python train.py --model="image classifier" --dataset="numbers of one to four digits printed on busy colour backdrops" --train_examples=147500 --image_size=40 --crop_scale_min=1 --horizontal_flip=false --rotation_deg=5 --color_jitter=0.2 --cutout=0.4 --targets=["length", "first digit", "last digit", "ink"] --num_classes=[4, 10, 10, 12] --arch="nf_resnet" --norm="none_scaled_ws" --hidden_act="relu" --depths=[3, 6, 3] --kernel_size=3 --stem="single" --avg_pool_shortcut=true --widths=[80, 128, 240] --residual_scale=0.3 --label_smoothing=0.1 --loss="cross_entropy" --init="torch_default" --residual_init="zero_last" --optimizer="soap" --beta2=0.95 --learning_rate=0.0031 --beta1=0.95 --shampoo_beta=0.95 --eps=1e-08 --precondition_frequency=16 --max_precond_dim=512 --merge_dims=true --one_sided=false --adamw_lr_other_params=0.00093 --max_grad_norm=3.0 --max_steps=6800 --batch_size=256 --epochs=11.8 --lr_schedule="wsd" --decay_fraction=0.2 --final_lr_fraction=0 --warmup_steps=1360 --weight_decay=0.2 --adamw_weight_decay_other_params=0
Rows from block 6 of a small image classifier, named by matrix and row number. Rows with one number belong to one channel. Each number is 500 + 40 x the weight over its row's rms, rounded and kept within 0 to 999. All counts start at 0. Numbers have three digits each.
Before each channel's rows are labels from the 100 images, of 14848, where the channel reaches its highest value: "top examples" is what is common among them. Only what is clearly more common there than usual is listed. The data: numbers of one to four digits printed on busy colour backdrops. In brackets: how many of the 100.
# convs0: first 3x3 conv (model.blocks.6.convs.0.weight, 128x128x3x3, standardized in use, each kernel summed), inputs 0-127
# convs1: second 3x3 conv (model.blocks.6.convs.1.weight, 128x128x3x3, standardized in use, transposed, each kernel summed), outputs 0-127

top examples: the digit 3 (75); first digit: 3 (42); last digit: 3 (38); red ink (27)
convs0.42:554511538506476543475486577408499542552466518443478537447566467488540493466422498465464509493486580547527515464490515478482484505544460550526484435532551526481516537512342491449525511489449419461493573477486470504526517459422529506553541534473529483498520477455497477521530575475501490477490537466485498535501535483486477473433456534562457483524538498515545540509474461428507554558420
convs1.42:446498466560457539525520538430462573554527505485501504486484516441430492454530487486527484431416588532534489468461523490486423474494458539554489605468542547562499547481613513480508496484530488569511526555464513449487463495527548505497479494522481458537597555535491478452520480531546513468438411463521510492484467491472523520539478526546460479538545456510528519482456503408478519485533

top examples: length: four (72); the digit 0 (57); the digit 6 (56); last digit: 0 (29)
convs0.84:508562443462526522500482503445515525387478526535484489532501548545467487543468489499461497436462557526524485536558573492482581522493503506484561574476461512496553423492510548443510470550485383563537493551474504500435480497455438521467528491477489533516498575452500590554553524489480480452471466499474522489481516519566458485493503466507445400486562463546531446456492512500487482551458
convs1.84:455478482510524478489552507543487412436449484532492365541539483463514446532506518603498494462458510506454490485474406526527555523504542541522513518525498427495458438413470484571542497508503500486504475539542498457509456507589528502524551476535490506482408468554579512480493506496547490520490496514504501496511488408489468478491418408509506501497566506446552490476555477519520522528561

top examples: the digit 1 (84); last digit: 1 (54); first digit: 1 (48)
convs0.5:548567472431533550446507520472575431440443509517492506503501537512472466474511519505487546486477435444495502481529481548497516583485551528474519568462506511525501516443540534460508509525452395461503484517509531463448492480441437447542541490450557538489516520484504515494501486470493518503570579535406564462424497525518531415467519502526514423587546541483500464459454427472446496523490
convs1.5:483555467563517548518501483527560480436473499526468501564479535562513473511429366488538467525517502487546456590555538531536529495533559501493500507562485519475529490477462438517505506512428512534505496533511455438533514484468518443463526445529601487523395448493487431495517554518559519542489546478546538444522479502535487498457477452531522546529512453461578407483528507485460496528492

top examples: the digit 9 (57); first digit: 9 (41); last digit: 9 (27)
convs0.68:549569487583527519466507484511506500466485514461523468527418531522488502486497441490489445504522489518464494430456531468418550512494459464447506492574421411503541457442520463421505495479487435551529516464496555473553511483467499587521502434502500557491520437502535460476510509499445496523484490489578449536435482559531610490484462556485479418555547502527466521516494465562488542511550
convs1.68:545522443512546506487484427548552542516489454511523476486526516482511483515514551486487481469534515514466512408584443421525483529587512526456514489467501475521417506522475481521539498474513511445505526464420514506538511545487496531556518604508655466555507573503514501519577444507479568527511537525484462469535449541455463516474468503453450488529458531571570518494541485453515539489511

top examples: length: one (51); first digit: 9 (35); last digit: 8 (34); last digit: 9 (33)
convs0.83:527500498537511502523491484544496516457524486522491474409488487504488540517517557474508448477444479502513519544494529514462505476465472500482491494502513507474487478472523510498479486482496320497512504506522508508502694502493515549534540455446377509501520559479468472508505508468473510532493504485441476497473527471500476640514498502458492628454504503519528488511501498542428529496500
convs1.83:459528540422479502536538591496495556518549512484509490437472459486481544519482601488444516503548446549493543442478533524543476475578438515499462515532548528550523572528537456498517512500517430464477468545439473481468429525519551477541476493513504515490546505430504505434520555491466468554506476435465447499463518444416494584511548497483429593498493462545486554540476553482495531482538

top examples: the digit 5 (60); first digit: 5 (45); last digit: 5 (32); yellow ink (25)
convs0.64:532516511566507500550493459475534501550497477501493532459470488491506465517518543513552483457547569528486549485498553482467467488462514484525531463492583454459506512485547545424539436528481379545507521518464500483451437518446490568534476454520459520502543574534526550466535429527524486494502475448505490496441504437487532410528500448469478401496474558462561540421416557516470488452547
convs1.64:526522530536505470407487457492492528497497452461493549456431511534510540476503476470480590473531545530546532476549484588442477524507545439522533414480485488456468427451508510416525505565538503511526469454479466622490446477505586587473472423482477525460505460451504507477501508461519538469530539524484455525478500497445468513551492565485521542479445528534463564520449445493457527471476

top examples: length: four (88); bold (86); black ink (26)
convs0.39:481525490503559529467494549395518530558429556458518526525489449446460513519544485491484453515497522562494575450492602499459507510502496543497523501483457517547565492509418464455518524514481457493446533542457465504476459504486512487499483503509504469522504499436517497465492464563589494510543504475488419451480508529561555447525487452471523364535559477452558494468498538521481533613474
convs1.39:584464513496533554477476453476461453504486536461504438550538530591557434483492502517515534585547551467538477538524441438448529504470572425519547489510491494480557455483486547499444532476486533532530534405541489499519534464492396513469519482509468523540498459541469509519512542523598554461485569496496537497551551482569478482473562500462548499462455480505490445498554461580488513484500

top examples: length: one (54); first digit: 8 (34); last digit: 8 (33)
convs0.26:454520470505481524515536456548571508469476473461523507593410500485530452532584494527446519538566504495465513562484451503510534482469533501451457454530459474541496489471465541484507434524434356524534486558440449438514590482443459504512526508428478507528489494500502522519472520498581533529540499533511517515456506471539462473571454489474506449445532543521541529450496536494495559580509
convs1.26:534506502510544499455499437488515515462480481563508443575546485503547456481518493535533573572551534531534481482516468469498540516497590430545541472529499502480444339502534502518586505354481464492504565448512504471459452472458472494426541509543491523491507510461509472469444504524590515484514493494475526506531500475500432496450518511440514461491516467491491464503511514500571496527557

top examples: white ink (90); bold (73)
convs0.74:488439565471526513490479470515513521518513573525474553503592449484497514547459502482500462418489515566461524496490467549499501482485440509490473525511524534517517460525507504450515420516493507482428486499418496500504492516493497457470543458485696481621468513514453531461517508461569500528517520475403476484431504492523424550503531507581466513476497480502564482475501486464515496495524
convs1.74:507541462568447548489527447530577496493506469516494511546516517496537493477512513495522502481448520455534545524560525479534461489523488536498531510519472492550450520541463535497528488504500539495445525479487414479497542475525445506445490534521254467587487518545515473547520493499514498518516496521430542444488501485468554486442472511502523410446471508505548460444541535522515494499526

top examples: length: four (84); the digit 9 (74); last digit: 9 (44)
convs0.4:512551466422513432547513536464573530505524521457486434538517444507477497537532483527477432555481521502526558438541562522502496525511472544484518517485510490549490481510395458461484434477465419500489533568510430539506393534426441518435485496477384472529561464452494498513514445462520549482484520510522451537504532540513521486561485514548570470473530474520477518514518550518434506489553
convs1.4:474419501523531527558462435508468449477496522527470446518565556544424518559479451482538521496506497499523446481536415488501537515460566512507526567471536461436428444456507548506479532474458480476528520500559486464522439509506449518551546510600490557477514489554512488547430497543516524469536515518443572563546540476524418481503461505501522452525451448481448466551550506562529558549500

top examples: length: two (57); the digit 2 (52); the digit 9 (49); last digit: 2 (38)
convs0.124:510474541463517494531509535496459520525495522542497470564516477516404455500490478488503509486413491475481502517472485509494576550552450499461503529468551439538514511415499511456505504472558436526473509544573541516467522556374453491523528459491461495513556441468464499514540645522423485519437480441469486576466525496530502534470557473543511442496495526533462468459442538541486502543456
convs1.124:554552522511491503477479485560496499513537544499501489539515558496503450483584489508522614528474521516501450497516493501489540494511512490506529464494520433507538400516519553467543484430542488552560474480540474531382632476515448533533463499500459522501469496485500504509501452466465455464526565402534523471505519448510480481478551461453456519415369514513474514529526453542507516518483

top examples: the digit 8 (66); length: two (59); last digit: 8 (54); first digit: 8 (29)
convs0.46:582468468468497503450504533520496581567549529530465507418509494521473485534503553495548520514462548502528532527535476519462466547528458509494488541492476504538582497510459432451463481442426418448505532409490464534557501505436441564444510393428539528554488535524511538452458428495487565577508457475494487492475520472463477479467514481516462477488476593543488480497532529489497515561519
convs1.46:527512521478482440525519566470443483467387441439498523510504550451560539507530508530470457414488473474459480523483533517520452430461530525500538528532439517527478512485493389501529518567499504508523432519491545535371445547474508464475448519442527507460517548437460528490535518491484471547457564495519468501474536578486514502523504490544539545522562469472443509534473494546599483513512

top examples: length: two (65); the digit 9 (64); last digit: 9 (56); first digit: 9 (32)
convs0.20:473488569590492467475537505535555538505484530459544477443477527493508493554423500485475487484503478511487497567485442453431454549474474574505534506483476515468512566541562485434508572466485508509444491469453566507555530478455499533597469502506481500508496477483510493446413508496536555533478506437519467544420469484478534398490441484510469487439462559435487560510471566551454494557541
convs1.20:494499466453482502424524547544526444518437482502503518517515541521529547474510574531449508512510467453422523488581554440539540501469438528419523564474483552547526479497476478494543474480488507506455479496498510465557530547562458585496594502417577458542553550586545536464494466477516545533476549527501443516487563564492519558499471468460468478493523521537557480503468429487517484561530

top examples: length: four (94); the digit 1 (61); the digit 7 (54); last digit: 1 (31)
convs0.92:540463505380472469520477531457541519502472457551527474450512542487474478508484482505608462459528528558573535457480547518469485465535467516491537530460477539469537432504449453481553507554471443477525484481541521492508423513541469497479440550598469522497432487500485512510477497418565509439549555569540479479484484501489437475555542523533458460559445470505554504474489550523536556546441
convs1.92:500571547488460457525483494448413516489452519449528493487479410489491434506441496489510490526510506442553508522378457535403453498456526487556466483508487483489515533470516441544518476611523485452501464481455466568592465565444453493506462523489497479496509439473462487456540509489473516490480504545522547519520419508572488436491479487540484461419562493446521469517487460543535485460493

top examples: the digit 2 (69); first digit: 2 (48); last digit: 2 (32); yellow ink (28)
convs0.71:465467500499460557526480484586544468479461507568487494549453484479478443515489539479528553465451540523501517467448495437520479499544463538543491503466539491494442513476570530469533493501500397478474490494548512504466534556487524546517475508440542496548510506547500455543524551557502538492446530485529537500438514466522554360532567472498373474549518482434529503424421503558531507470487
convs1.71:449491472489504550462475520516565498535561520520500559547472600544551470442489473516516522477471579526521554527529545505516543568488491482474552490535370554536505516621475572467434481424496558485452490492467538513482501519460531500508501441512535494518498505562551566490497445522499553554555503538538449488489470504506501519535496527506426473495537507475536406483496459544540559461508

top examples: the digit 5 (54); last digit: 5 (42); first digit: 5 (30); last digit: 7 (28)
convs0.1:505516501490535510414494449480513522484438545488553495513514514508454483485498416454540521484558468528505487514540514523509489536518448468478561567454529539480552486414466542460496487481513428579489510521534524486415450392432518471421491593510451489492478523465526434540507581497554483471511513505522432470425450522441474528494472471492580464500480442518538502474563508557492507556468
convs1.1:505516493496534431487511498538503514527481451453497503496450467430432465492549535506476481460564470453565511466480485497520457540540483437565611468495457543487446538458550439570554508549531504626536488453483515508481488604497461554529494454469508494502513453510479483448495583504436476504517529511509482510487490566459497510486482476516507447484560424483499522455450531606472451544513

top examples: the digit 2 (52); last digit: 2 (45); first digit: 2 (28); white ink (26)
convs0.90:510541448494514503531544501439511567555490519467493444552444491541460493537531503512503461461510452477451576493521484525531495516559545555542475521503528521520488408522505524486520515460490347522522452453524527436517491489419456526467522508456602575522506459478511465452488486523505484467487515502522481492444496496547525370500515445462476398512520517458500543495478574447501542520523
convs1.90:491497463505518488486463578559534513466454451498480502528498490491500496505438522446493488558498496469515574579554534562516484506491571466476498418503539453521580483446474533478497524415511500489508528543510544586471569473551509454444502473456494533526514467561515486594518477458539487566497500557497415492521557499561458507486445482463581552547497555513569449459430498484484496457564

top examples: the digit 2 (74); last digit: 2 (53); first digit: 2 (25)
convs0.104:450458498515475525439601454484488449454510473565559503539552510485484522518469534479527460463505509440484508448443537493451486470490558491563462463466499465522495451473542451449515566478502487513482532481548505467500424485457502482531444397476492517555533461548550464527514601557513598525503498508516477464522568524446552453562494485515455409480473565515579524537501515509479466550512
convs1.104:470446527479524510411526449546454431505423557517486561453541583514552547475481486506498498496508585533557457496580529533520509479461562464401465457471491517506527469522425558475538529535500549470581512516493557534462531464518474471459600481459600491521485530490497471452452483548535514442527512499397493511528546567527509521487533535482468467528550496494523479504501475512478484503513

top examples: the digit 5 (56)
convs0.44:493503529485529525467569472522523560453497487548513551550533505515458519543443525471495461427469504492535463503489456494513506481475496523446475538518468405481482434451580639440494514507494509527404479578473549451447514402418512542473519449552535526513475560539518480540543535525504507500414511465487440514449513489529556437493494530435512430478497494506500535494491487537457533506516
convs1.44:471512465480501554504552538568526495559486518483471458468515508527479468494453480441504487473584527475538505537553555559507477506574514547467557476470464512489532510503442490476534516377516436501467435488518495511397553479599545454491516510487481476500494489525492557525547492526536533534494527425524515412479553578446517470485546490566507544483457516469518508547472488575484524613518

top examples: the digit 9 (58); first digit: 9 (45); last digit: 9 (33); first digit: 8 (33)
convs0.41:397506516497478451519539453419506513491541491516520535505498519494541551496471524552537488498543554481468531428552548554539492569493422529530457437526451490490496472511420504490542526457547388486433513511521504504542500489463483420426531393458561524543483481527471520549503551479466506506499492550472438495456578522581554482443524539522521480509502479567478508496454460524490448484510
convs1.41:437536503476512464511487536411493495574476493439449471467495506467380500479514531527439462492548529497525483491502517540488504479449474588489431564525538480468460515504489515525489499478515555485489382500523516516485508525567512447544464502459417510470500533409535496526488407498473436488456514504426461546497445551422510509578505454503412484521456534525533507469486509511489568519526

top examples: the digit 5 (69); first digit: 5 (49); last digit: 5 (45)
convs0.105:482495474477496547522481497466465520485551554445484483456524517466459495498505563458552485455507571502515455536531442469495489512515424484498501524487525338486533506521547533435479515480499463554453468440508546513498517443466413577530490526463438527490571515488509566490539514497434519516502492484541425553470486533508523503464559477510460455581444592455544483473486578565508502491471
convs1.105:568588515525497564596503546629479475487485475492448482486477468543494459500408522535524461477436519447479509556506542487437508448542447511454476494530474525469533554471481504519508459536461491459479415563504447481512427526476530498577480483474508532542512449491457508438516555484462530550474508503495500461489545590484504531580498501531544578558476510480483505532429489496515465551490

top examples: yellow ink (50); the digit 6 (48); first digit: 6 (31)
convs0.57:481474482580498494482509521510532506602445556505472461420501476502531471485509541432464492461448541507433543495448530527526492479478409509449534500463487519476512529468493493394529511418464394474466483475425547508536544514459502514517506488543417533511477542467455532536510440509446542487478553501431558479456483498554489579421482554459472551571523537524490515486492513487472500472452
convs1.57:500508501491505485529622482498525505560531525533474530526433446592462573536478595502492453531512514507506520451475548468573493505497401492501499540470523468565567573529539481469503457480557485477469544538435455481541477517600496468456524455584489490515505507532497462496543509476409484532447478526475525548483455451523516549544450469514438507507447490501458557463498526473476506447542

top examples: the digit 8 (93); last digit: 8 (71); first digit: 8 (64); yellow ink (25)
convs0.97:465528505561503444491449491491538518501535521483465483514464508513452481500489510489443532508496459525521489484602496518406478582505501497481508496409448516535538479480464456419515489465493379522528444490526540482463444440433510538498520592457494563497498494502526479511469558525442534535564464510521448486452475564452531534443498516485497469548514422519471533497463490503399491603540
convs1.97:486558511475553570523517504485542563497515502444509501514516539525526541478556517516552513511480449541468535507536582413540461498482461443539538531581476423504482447469486429506496500445538491540462608575516504445535456524416478535523570534565516479525459537519506449447492546542482602573513472500521530494513482516514478544539545525501508550464494528544527556510558517511495559466554

top examples: the digit 1 (81); first digit: 1 (53); red ink (42); last digit: 1 (37)
convs0.6:592513483476517479551515486499472459502570521470465475464513547538385489473530536473497510490504506486441514510514525485536560528376425463493596551430464520503476446543487441412476477502553428560503471533485486497566456454422465580494499461504484489483483487483477539459481454467484499481568534547489492494516453522447491491474532505527529433554524532487532506500557571480439486511463
convs1.6:546524531618499454501476515421495493505542527518496515542489547495438529535479500492500455434421564529544542533412601497462430485540508507517504401486496488541527532579486545505498543542513447464437407560474544551517501470495533482485458531471493513488539427456509510465465474506460429502512428451519559504499434541505492506533539563491509519515495499525462501497522445498451478550448

top examples: serif (58); last digit: 6 (28)
convs0.93:484514512496509512499507526486488590614493517471435513503501482505531515524508464485519495457483523428493514461616480503496509576512446526484489508498446511526564515534467466397521423512478448494452478446484445507600502470488467491510511534501411542513496511506496529501436482481502518460581473558418470426428569480514488443486502525601486538523505491541492539480458483448464430525510
convs1.93:473507512549549520565545508472458507524533524510480552517508434470503536514552524561497470516585488547485471484467523493492465485477478443511502513445512473457497496494483470509509507469489498485581515544569455480497489516517538506484567456488313510448430508415475518505512599487458568488486447551432523593500494505526513509560523548485441492517514519512407509536556472482504473480554

top examples: the digit 1 (79); last digit: 1 (55); first digit: 1 (32)
convs0.21:540500543480497504533492509482500448516516490550454481500586490507598512509521435441525497508520511489505527499392500525523579509537524494499507523546522587529525471529384512506492510520525399493520489599458480509484481563403467493544512547517464478482438502369480522502539547479564505581440458522500464483437475496513543487479500496510526477521516492500502474529476465459456540552436
convs1.21:534514546563501495519526533455417518518518498477453424544524446531540543514512515448477522448437518462577483522463524469535505479582565471536478442446543535526572457528570515460497490562449467413496458541488555452493577455575500460449467519512485530479531479558518515503486527480553456530503447446499510481482502548481452552480550473488488507616469518484471510521543537505501424447468

top examples: length: four (96); bold (78); the digit 3 (49)
convs0.30:520450499411503494485469505484498571469509535427457515456466485464507436518471509481505424488532514500505557428480525555518488464479543478497588552469481525513485451524445506450507524472494468452474502493471492503485454503494562514514472457601534484464454499556501466507575472525474502486516531522490331461499495526539486474472576509505498427648469499510564515469485495502478476497549
convs1.30:467444519559518535470476523466491470504494524518551583477444416478512498492499565491545523557483498514541493501507498482503545458434512478551452436430535527477537498472532519487519515541535409522539502464497440499571463503472509507561539497588458531472483452459431440511398486480507466461482469488526350499532493521536494469512557524433554445441476538493563505530482527502540461476481

top examples: italic (83); the digit 4 (71); length: three (59); last digit: 4 (37)
convs0.125:562501513472535478552525590500511481664552486503465461450489514492500444530558447502517520527537520521520508509439514491535532486489487540505499441504466525493518475461399437458487493501544422502507516523520520553625415485439479518489476469481475513535498587508497504453394456506439507520560477525515549502478488516510514429496442461476533489534500515513489491504509474462476450452557
convs1.125:561506493500505500408523470484522506547547523580449522564525372541580472482487490511561518505435514444527488508529414518520467522466516477529493508442476422504520496491523567502549492564482443462492488468517493491607481506529515481455481498529544481502491424573431499498440524501501497508440512524533535515490479483526453412470442490500496459433529555476456495543489522415569488468515

top examples: length: one (50); red ink (37); first digit: 9 (29)
convs0.24:495522457478490539542486508558509483508463497510487493498469574526514452523538627439469509556471509554470516534457493404536560613499488473525460510494469512505483381462437452505510463513507377535525515587503499526531519498392467490526542455419506491514545515509496500468466438529506461561504544506509554542538517499482531487493511489436490518461489465491537494449569466512531486501505
convs1.24:490460482496514459467446468520481487510520510446441487567569550449551527499405424547493532550587526476544490526522445549490458494560614539441517573529507514508420505579498519529501506453512606515470469500461529525427468484525512467431516548450502523545470547445530468466533486521567522502444496459460471473530487451493473504478538487519484513515554433456525560510514520481528469488521

top examples: the digit 8 (97); last digit: 8 (76); first digit: 8 (63); length: two (56)
convs0.110:510517517621517494521510526481528492578507524523529508416508543536522470509518455490435426445538548509457498440488499531445478519532528489482469476484433421492528453495566409464499550502468400533535473425501559447560486468461428566555529437479499495505521456487498541513450560468457559485514484537578478516457493521509562480482481537537440410473491526488478508504493524517516518492540
convs1.110:484495479492482523446473528470516476502500518509503521517463487508518490514500510516505523488532452512429542428544441489540502483503531560443481533429520422586520551429420488566487455474482525476459485493461471516518516586482516538547490547452603492520588580525539447481534447506457508543598495484548451509519495531498514529435537519542444457447590578511534519497463540458520482442539

top examples: the digit 9 (91); first digit: 9 (67); last digit: 9 (61); length: two (52)
convs0.61:488491533695495448545502522464534468528490533464516457474484479505488526522496433478493477451524544518505486419533468501450453601515452504480530505506431493494548482477562430458545507496496432461483498416545519471566493542413505464509565453475534484520523446516526456551430508508494537509517526479497491508417491501499599500504489513511467448509512478538489540505484490492551468552485
convs1.61:423469481409462512461527498542502505544422485456559514519479510516481476530572563510540476494548539486494456442510537477492516549438528603479468579465516500554526491499479487467420513536515509589515387489502455423502575488583406464514508507441506508502547581494523514527517401523513416492485471501515482506507521519497484513469502455466458496547462514481524501525483522446492518509468

top examples: white ink (91); length: four (59)
convs0.43:540535639507514546468555506530493497425495584544555480507529527558480527489490549537458479457483505541442502597483462529470530525520447479472506477518546437458481414469517509453511431514495484483486481491461508509477460483471542504546486495489530543465490468454423475512542486463561522498552534456610472524503491528406434436512417476460496466540525538486508432514517477523459457476498
convs1.43:496504394457504492520527497514523511498497394576484426507548526357534475462467471477495535468509439391527556525529484479457493490554515521522462535500424505549441475508504498534497500517502508506465552528436590514473502475521490534526503591482475552482541523511536509505525474478523495504482524486492546427501463524434490550460539540532506514534411509544543499423522506514465460576508

top examples: the digit 8 (65); first digit: 8 (50); last digit: 8 (43)
convs0.28:485549584481503520575483536515513494469483499465514543446544507502501472478507488511470523473511504566511500462449475497477462539575491568493549528486519583499503382502534503456499476474453381436509481518560488477428423534464407511535494482474477547478494458435485451527539526467544511500518557482479500487413523536482466453498522542473407465511493523483553548511542502476619506516490
convs1.28:510451493403514514464518527481499511394441496465502420492493526444593474488527523530568504490425521546510527505524444493532551418481514510472443528506497439514519564465446465477521518534452517513474456533527494439439506441510425480552549518483583519461542527511570499551513445514552462522550507470532479466516560499542474549481557452471509558546496421516461473498517551558541474518505

top examples: length: one (49); last digit: 6 (32); first digit: 6 (30)
convs0.69:467540508520490480436554525470492499438500496505490512549464521504539489534520441486524501521574507502523532448463556483507505454562499549559444533539529534541507494496508540493481475511418325561491437537502496474528479473480463559518425445496454515474462581503492484521509472509578503547520528501520491487469461493464524410532554474407507428509521541452531481492474583519475505556448
convs1.69:500528484573546537518483536442485508526529500488494441519489609485493486494471493444545510516438547563531535559409545463477498445576528414507533461452491501519573524571523531452504530539451472521512386459487489479458493441474477497519459487459553529482534395447520540466479521535498451549489503458538476462515534532519464525537558524471566541526412523511477444501463461513492487490478

top examples: the digit 3 (80); last digit: 3 (57); first digit: 3 (48); red ink (28)
convs0.81:485519525528488523464475526503509506450439515502503472470528484524505395515570466501521476509488457536525491531518553537414546541490466507531466534470505484544571512477549477516491458532509352524545495419532542524474466469455554524432502405443502486497556439492539538562570509497526451564529493527541462517452467509515470471519514546497455439514606471516527507484532545539441450479459
convs1.81:602528501530508421574409457516488555521539459497551512482505437440482452512471499459429503468491529566505522479478420401519502520516505563496474513472528450484518489464510427499518480549548486427539518547437552502497460509548470518464475599544583495482432512522448499470526515444506497448504500530501503516508475503571490502476453517464472435526462453440493539496587508496448508481467

top examples: the digit 5 (53); red ink (34); last digit: 5 (29)
convs0.47:573442556484510459450510541468495520487458526457490475455573511560458480440561516468545537466545507530475544471508540522499545503501517572545571438450525528537449470522460504428521503467489378526492547478526437520444487473378504517483494491481475531470479506517498467530470498494477470497535438522520512516517491431495484479443458435493461467559502528550524449535480549601499488593473
convs1.47:460433556465470453510510492452483508456528492459546561524541550524481515542504521521466603476495536493489492461489490531511491467477523465496517503496426406520465488502539490578447484449502480550526505500432520473436457488482487472525426469530446487473486550393548522497566447547410523498513488453427516517496592494569502521500441487569461535415547473474493560519522499460529567509484

top examples: the digit 8 (59); the digit 9 (48); first digit: 8 (41); last digit: 8 (35)
convs0.16:480504502512534519447525513534549503537535536410549456439510536517455532502489478450457484496505486480485520493504553468418445571476454565450557518489443478445535469530571479463544449479494437499466486526543505500527463440499577533567615503492504522507454519401486471459478479527471519491586544475499497511446556501491483476458462418526505505541463479526483528505455432517432436573505
convs1.16:463532482451490558521493539556523442488470492506467476429507382535467434530492531547466507456495390498468491466534544574573390489467466490520537547541482510496500468438521464505496493576497504538511466549506540518472513541539443465527611506482521540485536528488492443525532539509493443554479497497429509463485500466435485524539522421495505539555481514518474482500479502495553578550562

top examples: the digit 1 (55); the digit 5 (47); last digit: 1 (45)
convs0.22:535503540485488490434491508459495469463448507484470567554554485516488527521447511437471437462495469520492553417488530499494471454527530470562501569493493476525529454542439414472517496475485488540528535452471510473501430518396538492519445485490472525493451514544536519525570538493468474413490549523540439479506517520502502446521552478559443422551554581526542418556461532591510469523516
convs1.22:510483498542475538495480481500429488493449522511374467481441529531571508550529501438460452586474524432583495480432514516487502452538559434455557458383476553494539480481501548479509464527464511555499425493509433481502547488492479437454472510556504469515440510480473492538472506481579522516598543571501551531530524541521504489481485480492509473537466546450493467495466472527533451500501

top examples: the digit 9 (56); last digit: 9 (41); first digit: 9 (25)
convs0.75:513556527544492447526516510486484539489512512475477528486464555498518405487535493449441517495587498550496527435521503504422453498553510515504578477488496531463524478487567432452482538421549416488504470493537518530556498476510507516538445461482498540506613536499530527469460567480486483463563442535605519522438514505492526400551508472487446453534537460478467540483464498515500421528461
convs1.75:565525486550485494485479424504523494485537478509516519533480507451518425543518521512539541573471511379503511444542498434451510585520497528479509467534454544464445503489445497544478526600530528546495557435484563496572522561465477571540559492458593508563506515475495509551500428519454563458448557526537535468514457493440535498447495526508481477550482524482533501501518444525437513501494

top examples: the digit 1 (83); length: four (56); first digit: 1 (53); last digit: 1 (34)
convs0.112:500496515424478524447517468512495515454422527559491551476521524512508479526480609446583501432517503510548440471473559521474483479520503455519525541460518507502519462487547582436502472487454412530491458464481501512425514540442526468500474531504474504507484421502546481547590568493556472514498535468456523537437508521548548383556520499494432436527511480521538536492444530549497500545472
convs1.112:493535529506488467487514498452420476575506517502455466463432436517479523550505400465421457481483550490605515514451517526483487474486466509558526406509488465492563507498565532485520515571539491496536430476564427512418490520527488433466498478506447518444489528462481551414514498473468484532522518484517546477475477480531472480515457519563452466467517423449469529490493444536470477411460

top examples: the digit 9 (63); first digit: 9 (38); first digit: 0 (26)
convs0.55:457509540483512542480431488457469554575482535486451497527510495510488502549473413491475534443507482481545514534548555534513561528493532541573490509478605504520484538526458530499557435521496469410475556520494505566474409517482470508528548490503420527475441537494511530490525533487480436500530524469394470482531488491524420496355480503537498498502521532540526545527472524439478496443490
convs1.55:487500498495514450501513459463504502508482440523509467553527463521434502478532427522545550467504484512478516461549450451489485488490570541460516568519512401581500404577472437537530480381517521518548465507515509478519476492475485470451497547520400506471501518511507461527498498450525470526486446491481450540501518415558482484565465487524494395491518426527540550545570533502556539549502

top examples: length: one (64); last digit: 1 (30); last digit: 2 (27)
convs0.40:528540497445487484550625509500525521514551509502459507532486498514492606523528531508531492492567497489481546511510524529526475465544471458538483545535496473595482398542441474483456424476528446474477487500483443482463486529454458473458471439417552472469561496499472525494527472493568551497492505481535387509487496531537472381522521474483532484469431568501562531522455546514489505502526
convs1.40:495458508467533477492451545505469491489460478468529473473518503427508391480504468542425546487522487440511491516468465542478486503452541532467497464445485575520508440489552470522484528538554576529535479535512550460508489475464568533519510576494476527431491486471568480458494477542501511442501468532500366491515565526470480600537538492429568489585534561468519484512477507514528408510502

top examples: length: four (53); first digit: 3 (29); first digit: 6 (26)
convs0.88:562530545491495477556544510530469525530479493447497491512484489531503493483541468486513424463487574547507537540487564426491512513459438441500497441525533393538522459473526536466519529465473462522522551510431532540598481458537505508535568421518475480526478511405538471507478493519557519512522500517490426559469474467449492469524401491468493420547462543453513513495526557508486604485451
convs1.88:518479496491504470501471444591463464513537536476492534502529593517490525544430570536463548453560570529427548487437468521437505549502547465449462522487461538492448440529545535522472529504453522491492430530518495487462530495539501525466425465434456508490506516497500575491497516488410550537461527389486483450500535542514499490518517541542465591460450509463468478458462408500493515537490

top examples: the digit 2 (87); first digit: 2 (48); red ink (37); last digit: 2 (34)
convs0.95:585489524459409490564465503553460529592529446542544455453540427503526568533533530501561509443456530542495498536564495502538477451516479525553432528556553506502529448513523481599484527502515517452457500499514488556541512494544513529498536460497537457540529568440517530460424471479529515490460454517512427509433481457500556490530521450474508477441479532540497504511470570520494587515554
convs1.95:496531559464498522505538550482468521492539524481582473367475473570477536509491531481514438455508463539492510500509594549565426445476408504517442527538514504548558493491527521574519475525502530517489435528448504490471523484514523464494447421433448469510517540537455520505504492446518531548524536513450447485417476471514482446533514455519490512491502589536484499494470460501403577491498